A small contrastive image-text model, trained from scratch.
Model: encoder norm groupnorm, encoder depths [4, 7, 4], encoder widths [128, 256, 512], text encoder width 128, text encoder layers 10, text encoder activation gelu.
Training: muon at rate 0.02, 14800 steps, batches of 256.
Data: trained on scattered letters and digits in many colours, 195000 training examples, 19.4 epochs.
Rows from block 2 of the text encoder of a small contrastive image-text model, named by matrix and row number. Rows with one number belong to one neuron. Each number is 500 + 40 x the weight over its row's rms, rounded and kept within 0 to 999. All counts start at 0. Numbers have three digits each.
After each neuron's rows are labels from the 100 texts, of 14848, where the neuron reaches its highest value: "tokens" is the input token at the peak. Only what is clearly more common there than usual is listed. The data: scattered letters and digits in many colours.
# fc1: MLP up (text_encoder.blocks.2.mlp.fc1.weight, 512x128), inputs 0-63
# fc2: MLP down (text_encoder.blocks.2.mlp.fc2.weight, 128x512, transposed), outputs 0-63

fc1.317:500500500465500497498499460526499500500500500500500500498388470417527500540533347412477488499500447465500500463539493498491521561500493501480503526500494524503431577543500500500524619500468500
fc2.317:500500439500505463500500500500500500500500511500562469500500500420500500500512500500481500500500361500521500500500500500500500500456363500500500500500500500500500500500500491500500500500500500
tokens: " "

fc1.497:564535453558488516500468526562517489502564484500666527497438493452511553498496420460500500500500546500497500500479500497500518506501499495504591512451499500464447506499502519547543500392512500
fc2.497:501499499524464457493495419470541482502570520480617500456498551501536534500500596486528498500501524501392501500503500501498500486500482476429503530499504503498499501494510500505498500481490677
tokens: "7"

fc1.26:504522499464492512506516516504400525513482518452445538394513461455524476478539367537483489500498447520499502503520490508517512496578515497544440500476494498545433486525492503476499501506487542
fc2.26:501500496490505507496480502499500487487515485495520515278500495505494485500533500510504500501500499497524499500546500500503524511620540516444493501499473510524477499514494388491502502488473509
tokens: "<end>"

fc1.334:522513389517552558519575513629515491489500513507500491501440496491404509519542475506490500500502469502503457535597497502501493510500597460510496498554516466499514502485520467493485629499568424
fc2.334:500492505581610503499645466513455487498468500491495497545499515501602545500495485508499501523493531510499500504514500500501501499500532461498446500500505500508502504584503429482512503449500463
tokens: "v"; "t"

fc1.316:500549540541464480468511512523533524517518480510575516364559521518474553480581400520486499502501509502506508487636474503511454509546512500524502512455499565537487499543492471508482468582499516
fc2.316:500502441536447469492505488519470554509496499491570568494534499498500504500504371494498496500500408521466507500594500519501483531540582504500497485500502512495542512499502408446517474496423497
tokens: "9"; "3"

fc1.64:513450366401451494500577666529480524433498515526485500422501500451473511528500501539500495500500601528500500500498500500500560619502503491491490503500539500500498509500568500500500531586500494
fc2.64:500499501485495500514500507429436551498527495631488502522515496497490500500500516499499498500496520496477503499495500500500500500500532484513378503500500503495696546450498499500501495505662500
tokens: "1"

fc1.198:507499500517504561550533499502418554499500452501509500498508486445505438500500496458500518523561495500499500502504499500570573448500505509535480500500417503534496545485611500498426499501500501
fc2.198:500502486509500502500507513500497503500500500502635501487499500500509496500537499716501491500500347500500500500509500500500416500501508507494498502500500513496500493507502500498502499500516492
tokens: "<end>"

fc1.220:586502597498504500500570527499554562500497499509507500475558455500501500500541527501445500500500545500500500500491520500500500503500507500500458501500467500498500540554498500500420489500514500
fc2.220:500503501501509499453447499501508501487545469498494500505500497558502480500500500493500500498500480505511500503500500500500504497500498503508501500500499494502466479498512516501493500504429505
tokens: "0"

fc1.161:507448436501427504502468559579562474503498419501511502514481504456549497500501482513544500498499353498545500500496500498500537501499496466530493503424565526485471498467581500501573518573550468
fc2.161:500503535488448504500631499232499415497465502602692500499501496500528502500498537501500500502500512499500500500502500500500537500500493482431351500500500479498508501505499480504505522506517498
tokens: "t"

fc1.452:523489610504480494512517500507482499496504483502613499387530511497475477521498466449496500535503500522526451450569503550469440509499544488503406550443494495486428514521487499516483483583501594
fc2.452:500487541541494495485677488523438574498542491517498501392495540502500508500562362485500420500501500500451500500502500500500505543506508496580501503500500502499497501560543476484500498380490493
tokens: "h"; "7"

fc1.310:523499410445552540508516463547479574527457500496508500507555500464501501462517490500498504468500501554485578500642500521435488500500504512519541457453504515494513525531565497490601498492534462
fc2.310:500500496500632505500501500501491506625462464430522500500630497500500497500500541529610500500500493500500585500502500500500499500500497504493572435500497500499500500503507498500534509500502554
tokens: "y"

fc1.73:494520494409467423491583522494620625506469479444581500495453534539325535493498453467485513489500550458505491483509474501474484498497496492502527508485517483503460538494467515499504468490517498
fc2.73:500504496477471462503525541524629465496574446528524499548508487499430685501509441503497508501489531505516506486518507499485454458495502467518504508497501526498554513469491502517466483501502498
tokens: "e"

fc1.31:516470563497500528482504499500545499500544502509514500501501464477499426500500502441446500500500498500500580500517461501500494503500438541501500486467506500501500506473513500499500498500500373
fc2.31:499493501468526546484460487482496493502689500493500499631510592499499511500498504517502502500500422513499500499418500498500532538495500502473515506501472507524497481521485492515466517504508492
tokens: " "

fc1.408:500500500497505700500586512518501500499500521521500500500488500500458474500500495500353500500500500500500500500505500500500500500500501500548500500496500512500520581507500500500500500517500422
fc2.408:500506502610488489514507500485378503498476450482535502497567544499509497500491494500495500500499490477499501498448500500500496409501501467467501496500497503500500523474613487508501494504502499
tokens: "h"

fc1.177:494482447544503468512513615478494496497474519574560487508475551541507523476502523499496517467500531405500508496536466453508491476493513512481469501479509521538508495501509487570508504509516500
fc2.177:500493532497517499517421494396520554487501500510606577462375500499573498500511569486500500500500595524510498502585500499536500500500518496469452500500486497425501411485495500516487591515487458
tokens: "i"

fc1.28:477599523490379443502516513541449481485503564552548497496445531538428501493502449506514500540500524498557503504494466464507480533506618490490488531491503493518518470493538500504505355486498462
fc2.28:500500500503542490502501309472488500463492357493500503511534444476546545500500570500493499483496494500579507500501500500527499491506517493532499379500500498504374502495499499512494504504495463
tokens: "7"; "u"; "w"

fc1.292:515469502481456501517471503490497474496525530499509501494411436448554499501487464495495500502500506486508501500513513445500501668500477496497497518548500651501495504599544518497501404517499492
fc2.292:500500527500502456497482373490508501493500493380498500490489498501492503500500426499495500502499495500500500500494500500501557497500490500509501497499529500490458504489318500509496510499507504
tokens: "w"

fc1.500:500500495499499501603503535500505500434499504500483500489501497500494500439500500500500500500500500557498351532500500500500498501500507500500499524500502385500499517574501500500516500500500359
fc2.500:501497690499486498507459493641619512503491490499448502519520505491500757500501456508501500501500534501499528504505500500502489480500510470500534493501497494501500498540467500495500423585496529
tokens: " "

fc1.222:499490488498493532477507504502504501499541507555448489476426543498485441501508482498501496506501482492523351533485499451508513470500494580430499438496501364521580528492526500505499419505499472
fc2.222:500502478498467500501497499481500504499498500594500500519484518500500486500500499494497507500496488499506500499522500500495506503500490484501540512501498500501513502503498508525500462491500501
tokens: "i"

fc1.330:522500523487485502497525566514525472488525507549501503585502466552519500497565472487536499548499498484505500470475510470498499483508508530616463533469481504500686518500497500500507539477520518
fc2.330:500500492502561494450500518457503490504500485475502501498497486499502560500500466499503498504500452501503499508500659381554524429499539483530494492500502501544550517449374489501500507496503533
tokens: "p"

fc1.57:499474494417437515524520500502478606495500509584522505495499497430499511500513478421504500544503513500490501491429501506493599642509400545453469466444504472487507557524509499463537499529523535
fc2.57:489497498494482500500503513486498548501501502539487501500501417500639476509499495444487500500500497520436479500476500511500563537500502512476488502500538498484592511520498502501500499498558498
tokens: "1"

fc1.89:516500500528502504624513448500627546587500505516541463485500488443499438498500486499530503547500487500546531500538473401478617500547566526532501593443450500507477540563482500481462439457519497
fc2.89:500508523442503478525518521476501497493502458493498491491562535500500525500500482498527500494500503500501500500584500495500497463500471556474536481500471491501500367555472512497418477501529523
tokens: " "

fc1.320:511540484483509545520607527494588431517513495534481500429401526492493473499531464519435500505500489513499499470538498471492495505493420493593513452532506489587515512527535503499501450504518491
fc2.320:500512498504523500476502500466494484500493579462440500549451472477564474500500486501497477503500509493503492498514500501499496378502481390566507511501503495477440500485502495625507574504496503
tokens: "v"; "3"; "9"; "h"

fc1.12:497499471508472497539554535588605502501521507373531499525417528503470537499506434513434489476500549501484547471496500502522494515500454524469530575478511561514491560556471502535500440538548472
fc2.12:500506464627503457501510308496574499479524518494500500501645479499500487500499500418500486496501569499497574500496500500500507567501406486501526579500504465500521500500562497501501511500494546
tokens: "c"

fc1.204:502484465487488502513475501434482426497503524507563500499427478525499407511408498519495500500500569500523497498521500501500501509500488410524506499499538496499502498507486499588493503523515391
fc2.204:500500458505507494470487434319504475507352502504459500488504459502521446500498526500500497499500502509502494500496500500507510518500545508503504503500509500516495496364529502490504498490493505
tokens: "p"; "u"

fc1.457:498499497498503655500625505514500501504513559515500497497504487481480416500500458498499500500500505500501510500507500500500500501500500523512499501484511500500505501496493500404501505512500496
fc2.457:500480492520531541438519488469483502499494552549519500837502506500490501500500500509500504494499485485474513498459500500501476529504496485491551498500494500500559491444618495482502498498502476
tokens: "h"

fc1.101:500498500500504501501521511466476500501500481502496500501443500499480468500555493502500500506500499500497500500500500500500500493512496700499487496486505597508477575500513500500500486500500512
fc2.101:500501501499449456515500469500514509500496501494506500510318522500559497500500505519499499500499496499503498500503500499500500500500500542504505507500500497540363579496500503500499497507551360
tokens: "c"

fc1.491:500501488499582492570525500565571566504473500500500500541545656468424500500500538505581500482500512480497540500564500500500495493500455550500529461500500500500500500500506444500523500502563415
fc2.491:500500477502518535501500502498500501529477500387502500500500634500502616500500545504520500500500498500500553500384500500500500500500500502501553487500499486496501726500500509500500564498500499
tokens: "y"; "x"

fc1.467:549543604484433524498480507530420435501447493496466493487486505533517393500511482502497482545428529506499499500492501504500500516501455555478516560500502498500455519505488500442520500521477512
fc2.467:500496493494502572287519456503497498422483464592527500503494492501495500500493503500502500501503502500499500500505500500501375493499506476486499500500485512497492526507500481498500503499500464
tokens: "t"; "j"

fc1.168:500517481418496492586557572509460516475599511592552491483457506554435523505483511556492500520491477507521472500499500494486519556501506495440499562515500508508557505569529466501500470524497477
fc2.168:501485513421431419572404393515457665468404426500496500493565518497470437500500481493500500501501472516493511509490500500503420485493555663515496484499489528499493498482511518489501500498498481
tokens: " "

fc1.449:511523503555516491536537525498488555505376426481451500450490545500357472504492460481470500523477588475517500494454502515500496465463546548502499508542513459522532498455501534495491484532492454
fc2.449:489500505551563368500448536573501459430510530524508499485457515494443519500491541491445522500498517503500476504532500500501464506495492284562507404500481496523582468535497474498447494496498462
tokens: "v"

fc1.405:500500476409528481500548499549574556500501493500548482500498566484501391495499506512506500500500415502505553487559500483477500519500471499500637498493500480500500500495576447449544479503542501
fc2.405:500500500500505506501500500500505500500437495352508500499653500500499494500500655499538500500500495499500595500501500500500472500500500506500521497500500500500501505500504500500532500490503500
tokens: "y"; "x"

fc1.125:499499490450423486531508505496508493487454447593501501477448482458538446489489472496495527480506551495516482525573513431489588484526480505495541525479484516547448524571554510451514530457469449
fc2.125:528500497469564561544491507500481426496508448502488502417524505493517482507500499499500499498500514500529505542518500472497507433500398513411511452500427499524490519512502501411437520493434594
tokens: " "

fc1.104:501498488437499445538501506520590526499532498486466500438486561500501450504500498499501500500500500555500500500497500500516438514499500504603551572505500500480395500513512542451633458501500478
fc2.104:500501516520501489547495499479484508508532500347496500500500486501532501500502521500506500499499500500499501501582500500499507500458501488514504512500501498504499500499507500500504495483502499
tokens: "m"

fc1.264:497536500416493516501528569453498505444552519490477506549518449523441468488508455509500496518520506493449495462466494495503452619511522497576501534500537510483435567550463500471502531494535521
fc2.264:500499503547444427538494686471365499482508503500438541567523499435494465500520442506511481500465530496505509508503500500500494496480500484542505504502497491468490507466499504523500509490502496
tokens: "m"

fc1.420:533494489529550498447542505496654486498412516522500499420499501509461500499522397455525502517499499509499546475449500513494505512499530501497510502500517502517534495496487502505472516497498497
fc2.420:496504569506503490466482375505414548540577500432521499522572502499602505500499506501498515516498585482490462500438500499501499472492495460492505504500508414458480447426502499518499493496471429
tokens: "h"

fc1.349:499535489503501497566498486668483519498538500482517501538501557481505458592545483451501578499585500502501487500527500530475486500500508473606488515500500560472503544521449555500497500553562500
fc2.349:500497524484504500500480496504503498501485512500508505514512494499509498500500489509500499506499508509499500500490500499500494487510528492490500489502494500500488318503487497505499495519494506
tokens: "e"; "t"

fc1.459:523541498499593624420552518590442498477563493474504481484466417531493464497510470487483500524556503502519497487565500484500472508500418549577478476554511526568470412501479487493472500507521485
fc2.459:500499304450498532473531499516499376443516496502516499502514490500527508500500431487461445499504501520499610503512500500500502461504626572459501487500502510513496553500543503485500494493500397
tokens: "s"; "v"; "5"; "4"

fc1.49:560502471550389501527489476486473486491458517541525499478506455504433388511501501489534499540500458492488499499554525515466505430507479500499541473445464502492460506506472511445482550541496499
fc2.49:500481509511363481437490499506572508500506518501492500400496497500515502500507507500500498500498524500523500498607500500500585440504500501530510667500499504516558507527508501484500500499500513
tokens: "7"; "j"

fc1.400:601500638498500493505502493513498502505505492502494497499325501502510498503514505501495499500500519500500500405500500502501495499491495505512466507499421493439518479502499502498498544512494500
fc2.400:500496736499503501500456438497501504498511499500500500503501533500500467500501501504501500500500499500499502500493500500434501513497499498255514502500500497501500468506337500511499506542501503
tokens: " "

fc1.213:504500506499507501502508520498536528502496500509419500500500500500487487500500500500500500500500500500536500500507500500500500500500502501500501500512500500505507501506500500500499497531489499
fc2.213:500501503515482524514439485487432540503567478490483499481495476500484496500502488495500510500500526473501500500493500500498503500493524814500534522501497504506549470500529501487509433464500501
tokens: "<end>"

fc1.165:500465394491547499498573488531532578549482494519519496518584556500503450453500502518500539500511498573508529500530503521465496529494534494542610502462538495500549539498502490487616499481525502
fc2.165:500498488500568564520539501500493524558478487431513499487596520500499471500500624499515500500500498498500595500500500500495491498500500480499610384499496500498504500501513500497504636499500500
tokens: "y"

fc1.378:580349497514496498695553534505512558503520414477503500497500459444500448506484478449498527537500562510503477500448505568480500494501497462600501498470472504499500479552550499436498413511501425
fc2.378:500503515502505503493465503500468500499498488501500500500530501494501470500480508505569499501500504499501500500534500500500499431499499519500503501500501470343498437617512500506500498501500493
tokens: "7"; "9"; "3"

fc1.94:467466457501502510555555530500570468495537482496485489516445497500457424411499495491500501500500526500500504498491500500500499504487506500544508590474506500500503590498491500495490546538502489
fc2.94:500491499499522498493506496502696509537519509499503500696508501500502467500500499528500500499500464500496495500493500500500500506501501437498495500500500501499488498502446512498499522521502502
tokens: "v"

fc1.140:500498500509498501502498519497499498520462585520501500478500448500471353500500500494499500500500499500500499500500500500500500502500501491503500500500499500500513500508500500500498500497500498
fc2.140:500496503491522439489424465276500500509499500541500500498495528500524513500495559500500500500500498500515500500499500500500523491498500502502499479500497502504496522484467500500495554457500500
tokens: "p"

fc1.227:504503572535510500469580524457513478499474474494544501518554512555421523432489481371527499501518493500442485501477501500509492477498670536409513526480492491491499559506531472519500486492499520
fc2.227:494501494468532500515505513561516509502500500503580500500493527496536477500501449527500507502491517494501500500515500498513496472489440485503501500491459502491504500499391520565458503481497501
tokens: "l"; "k"; "w"

fc1.66:500494503495508550499578572560500564493527645518515655500496500500478500368500500499426500500500577500500500500584500500500500500500499617502500482500500500500509511500508500524500498500500500
fc2.66:501499389487471512490493513514453540481395483487500500523576485500543564500487433485499503500501577500490502499483500500500502497499500477473577488498535507500459489509500513511500498493524487
tokens: "i"

fc1.231:513512521528434508531500558502510481500458493604500500449480494500500460511508499486500500474500503498632519410488511501387446500560501544493478547463526501529528424507621509502444500519489471
fc2.231:500512500500596457500500493500500392532537500500500500500525500500488500500500500500500500426500541500500500500500500500500641500500500518563542475500500508500542488380493500500500500500500522
tokens: "0"

fc1.436:504430374500498501484543599507501500500500510501499500486483439500497370500500499500500407502500500500500500500500500653500500642500497501517500500500500500500674500502512500496500500500500398
fc2.436:500500499487522508524497494499475525416512483511500500521525491500500454500503470509500501500543457499498411500553500500501500506502422416579488494499503503500467492492475518503482499499503490
tokens: "i"

fc1.124:506503460517534484553527556640563513479432503413525500520542501418500512501510474510517499500504553511505501500494499505504488483508537518527580483476501466487425506533550495498575554501496474
fc2.124:500498497554509534534495491565510517719544581429496501478505525500564469500500521470498500499522515497477500500523500500505517500501582459427465470500500495516507478580518531502519498479530486
tokens: "y"

fc1.156:500500434410526500500500495512501544573500500501491500552522503500500434459500547500500507500500500500500544477563493513398404533500500500500547500500500502500552500595498479453601499502551500
fc2.156:500500500500500502500500500500452543500500500330501500499529500500500500500500502500500500500500500500500500500501500500500500500500500501500704500500500500456500500500500500500501500500500500
tokens: "y"

fc1.99:528500499484494527523513487539400599544481527653500502453533480444564470476528496491551502510532543483476469499499508504498584621510453572412478447425523468483511563540527501484522499507512500
fc2.99:499496446473478501492509536463495487501516501516510501487501396524538494500499505458499506500500561545397452488519470500503545495500509492466498500500530498501560538483495512500479522483498499
tokens: "1"

fc1.238:499544463498538504587537493509497522500505517501495494506490523489497492498500464490494498490521510503513510501502499496499504494501484725513488490483509523487410521441444497476490536498500487
fc2.238:498500489409541479505477622500485545482505550504524503588586509532385597500501492509505514501500502510503524500468500500500511536494509612490503505498500500506518495484495493484504539465494489
tokens: "c"

fc1.318:507539503580374421492477518478500486500517520505511501551528441541559417501501526449500503512497495493500498494500502497499494561502489551488500451503469503504480495531471501518522556503498519
fc2.318:500439557433358485565459404283514511510522557458504500514504427500494554500497581494510500499513498503501504501485500500499505497495514520456492463500501501501494493490480501502497509493501484
tokens: "s"; "5"

fc1.85:427503595381489495543543500459453499503504621503553505528456406489435468497498459474507500510513541499512486456572479482500504478488523504537504377541503512501480460510537502578522508480515548
fc2.85:500504518500505576486520334496498530542491520509503499475491494454506458500500571501498501500499511493494501495460500500500500509500496508433500498497501501492494493499504486536512477498503504
tokens: "p"

fc1.65:459472485439463531440625430546476425489490550507481464489454503503421486505535552500506503499526530499524503499537500494498500527521484510481484507421510562513509496607402452570501498520527500
fc2.65:498499507598499500468506498502500546551540521540474500543539419526530501500499462508490500500496504500574518500485500500500599554494499504590501524498500563500456471516436500476500492540483430
tokens: "v"

fc1.284:511505449540393535484499500516432494492525432503495500543506480500394498527501477495499500501500355517516409500576500500499464501500476501562532474489481523484502500450517499500500491587500505
fc2.284:500501503348475491509533514497518502490411502490495500446525495498469470500499518641500502500500436499501499500500500500525501442500495558500487560500503499497514500499507502500500521515511484
tokens: "9"; "t"; "3"

fc1.256:481500569484466537539524493460486507449510534536560490439449515541508463523569526493480484477500508459505500490424492555484491464502507469553436519478500462498390486585579501518513549496469565
fc2.256:500504491512479485500505509474479503533502512374550392522484497501487492500501582495493480496500498491490529500498500500500434477490590558581499517565499491490400397465513505483527499492510433
tokens: "7"

fc1.70:491499405520517497452604553506511513494488482458462495521516528499542490503471516440499462502505563500532501496439503526500501412462573572657471478502506492498410501520507500453543408493521422
fc2.70:499504486497495498508656513691507502475519501499502500515380519501458466500499505502502566500500494500509498496500500500497501503504489475499500517500500529528525497500501501498498381503500494
tokens: "h"; "7"

fc1.149:522469491509463502502502552515477522515499493578560500445482487544440425499501472486488500501500506505500498500512500501445501462501501476515527514501498501503500577496490521458500511521502510
fc2.149:500502506506495505498501487541536500496439496499498500474509489439515501500494462500496498497477452497499499500480500502502501461499499532457477501500502497499509629458506498510459495503482501
tokens: "0"

fc1.430:507510552499467537502479466518502430505530521593421502522535501505456479502555535510528541496546443499617512494508500506499475469501509543484554577492502448508375493449520522477456479603459495
fc2.430:500497500500499502517502361507500605502495498703505500493549505500462500500499508500500500500500499500500372501528500500500501500500478491497491491500498506500493496470422499499499501617500597
tokens: "7"

fc1.451:496554563544492538437426520508456478495477508575523500509448514480443381503507527506477510500504563561519506503492561502502473496521521425478543522499526493498494495441516503494499498493500503
fc2.451:500503463499487476435479317425499530495433499540493500443509564495615463500504496425506505508499513502498501594502500500499501488500502481528441503499500494500588509528548572556457559509457484
tokens: "w"; "e"; "l"

fc1.466:496521474516532534525487490491455480497521509506493500595380431500574359500499494472496499500500452427482500476573492502501469352492566521484508482500496481507503498590515499506462545491499456
fc2.466:500500526464533468551486450547500503493373613498500500521496362500525501500500598499500500500500500487500502494489500500500496510502502499485516580500493519526503493417500503606502487552503496
tokens: "c"

fc1.301:509526466554503489448550571514611511523487468515478501494559511490479563501506480500539500516529513486489508496474488491516508508513568504521500501501520495522436532493516499540586534497530511
fc2.301:500499428501371514509715481404509462516528499499541500490486539504562511500499476493500500502500502499500499500566500500501549537495474470454470498500483500545501517548501502522492494493501498
tokens: "m"

fc1.437:522494527498318498501496500569489501500495527505489500471504501481500379499500500495493499500406526523500500500502500500461500502542500493500498501500538588500483466510500500500502498499500500
fc2.437:500494502500469523485501502518216413490500488472500499503537472501502641500500502500500500496500498500497500500497500500511504529499510496456496498501502506481496492482483497480518502484501505
tokens: "s"; "5"

fc1.83:543499449495510614539711501513501510508553541502500500423480500481494492500500475499429500500500401500500500500515500498500500500500508502514499494500500500499497494475567500457499476501500491
fc2.83:500498499530540469478500458488448463500619486478512501650522532498484532500501450626554500500499512485498501500509500500497712488493500500497520529501499500500486515500477484507492503497500508
tokens: "h"

fc1.276:533520418432602400451466498434482501479546499501568486461501467568489412497527440526500522507515484522468511487521494507516487483523526473490485457477499530518516543511487490525490449535537483
fc2.276:500503432500546484433485546493540510477591484529505501332474515500498532500504523508499500500501501508503506502483500503494374512501513501403417493536505506419539476493495385471500479458489499
tokens: "<end>"

fc1.151:509539500445581644515536497531459527500505489481452499500462509488499490477500463499491500501500507500400501522503500517500499548500547523520487536476570500501509498484478500404504474550502501
fc2.151:500499672508540591516491513521326578470500505499476502565630503500384521500499495507501500499450502498498518501489500500496497498502503499476503507501502500502536501503494494497504509489498498
tokens: "m"; "t"

fc1.381:509477505527558502491536500500500500491512492592496504495398511500460400458505500489500500508500498577502500500523501501500500488500499488504544500500500500501480603656435497502499512505504537
fc2.381:500516499500508482493497499566497497501413499498497500474492497500499500500500502500500592500347498500501517500500500500500377500499500503498500553500500499498502507500500480501495500590500500
tokens: "s"; "5"

fc1.62:422513501511574507560551500430455528503532500506601527460498560500473500500395462500500500500500521532511501500502500579534499489500436498508529490454500500500500472500504495518505500530472474
fc2.62:500500499501501506648721500497500606500500494500558577506481502500485488500500497500500502500500500500502502500514500500500501500501413500502508500500499501501407505500500500500500500521497500
tokens: "9"; "3"

fc1.414:490559516461464473431543504534474526499518484414497499539426511502408503523528483485491500489476510502463499478507503520487463449544484470438498562625498501457516492535521502500511418579479634
fc2.414:500498502535502584599500465522489496488446518335511499483514549501513487500503508473500465499520452500515453509498501500495483595506498477490505512498500492557502527516500501490500505491329469
tokens: "w"; "v"

fc1.261:517518517499417506498504524523497385503496558503502499443512485480490437500448495473500499485500518465500502500526500500500498512502454437537497540458515499489444500499501533435500385545500501
fc2.261:500500495588509500489380488488506381483501494511500500489478495496514602500500499510500500500499491502500505499505500500499497510500506364504517492497500506481497498501411500498508499495502501
tokens: "h"

fc1.230:480500500503495465488506508588502535480532505507500499517517498492463500471528498504386500512505509494513448500492500494504488530618523502498515489450500489534508489512475498499534416502502511
fc2.230:500500501503495496545453595526499502397495487503495500504501504500509506500500625500480492500501517500496338500503500500499495501500430485500500504500498499489487494504428498505468484508510500
tokens: "l"; "t"

fc1.42:472508494567502475583525664530558546502547501481547499526498464521475445501491521491438499500495486500503495479487491511497501465494503600443495463506501556511635491507457544496501475498500441
fc2.42:500494513458507508542500363558502459502513524496577500499413494500579493500501499502516503500500499499496499501505501500501545494501505464475558507500500498509613497489496503500493503497508500
tokens: "0"

fc1.112:577500505500510531499516534500540581486527501513538500499511500500428496501500458490365607504557500566500478494500500500500500445500500505452500424500500515578507520537472498506396442500500508
fc2.112:500499481501499513483518620476494511494493515493495500500521511539562576500500504497148500499501502501499500500499500500500480500500483476500502510500501500500498502500477500526479500502536499
tokens: "0"; "l"; "k"

fc1.192:549513470544494510512553462546607472447513540578446487397502439472524419509479512434502473497497468486474494464548499517532484492507515521492513498505528500451550583506524495534456473496511426
fc2.192:499502515466476529500608447462522571481560603531477501377494423465489498500498469450501433516498475536499483500529500501488419466507497518518511496500508499479434503537409486486508485500498503
tokens: "<end>"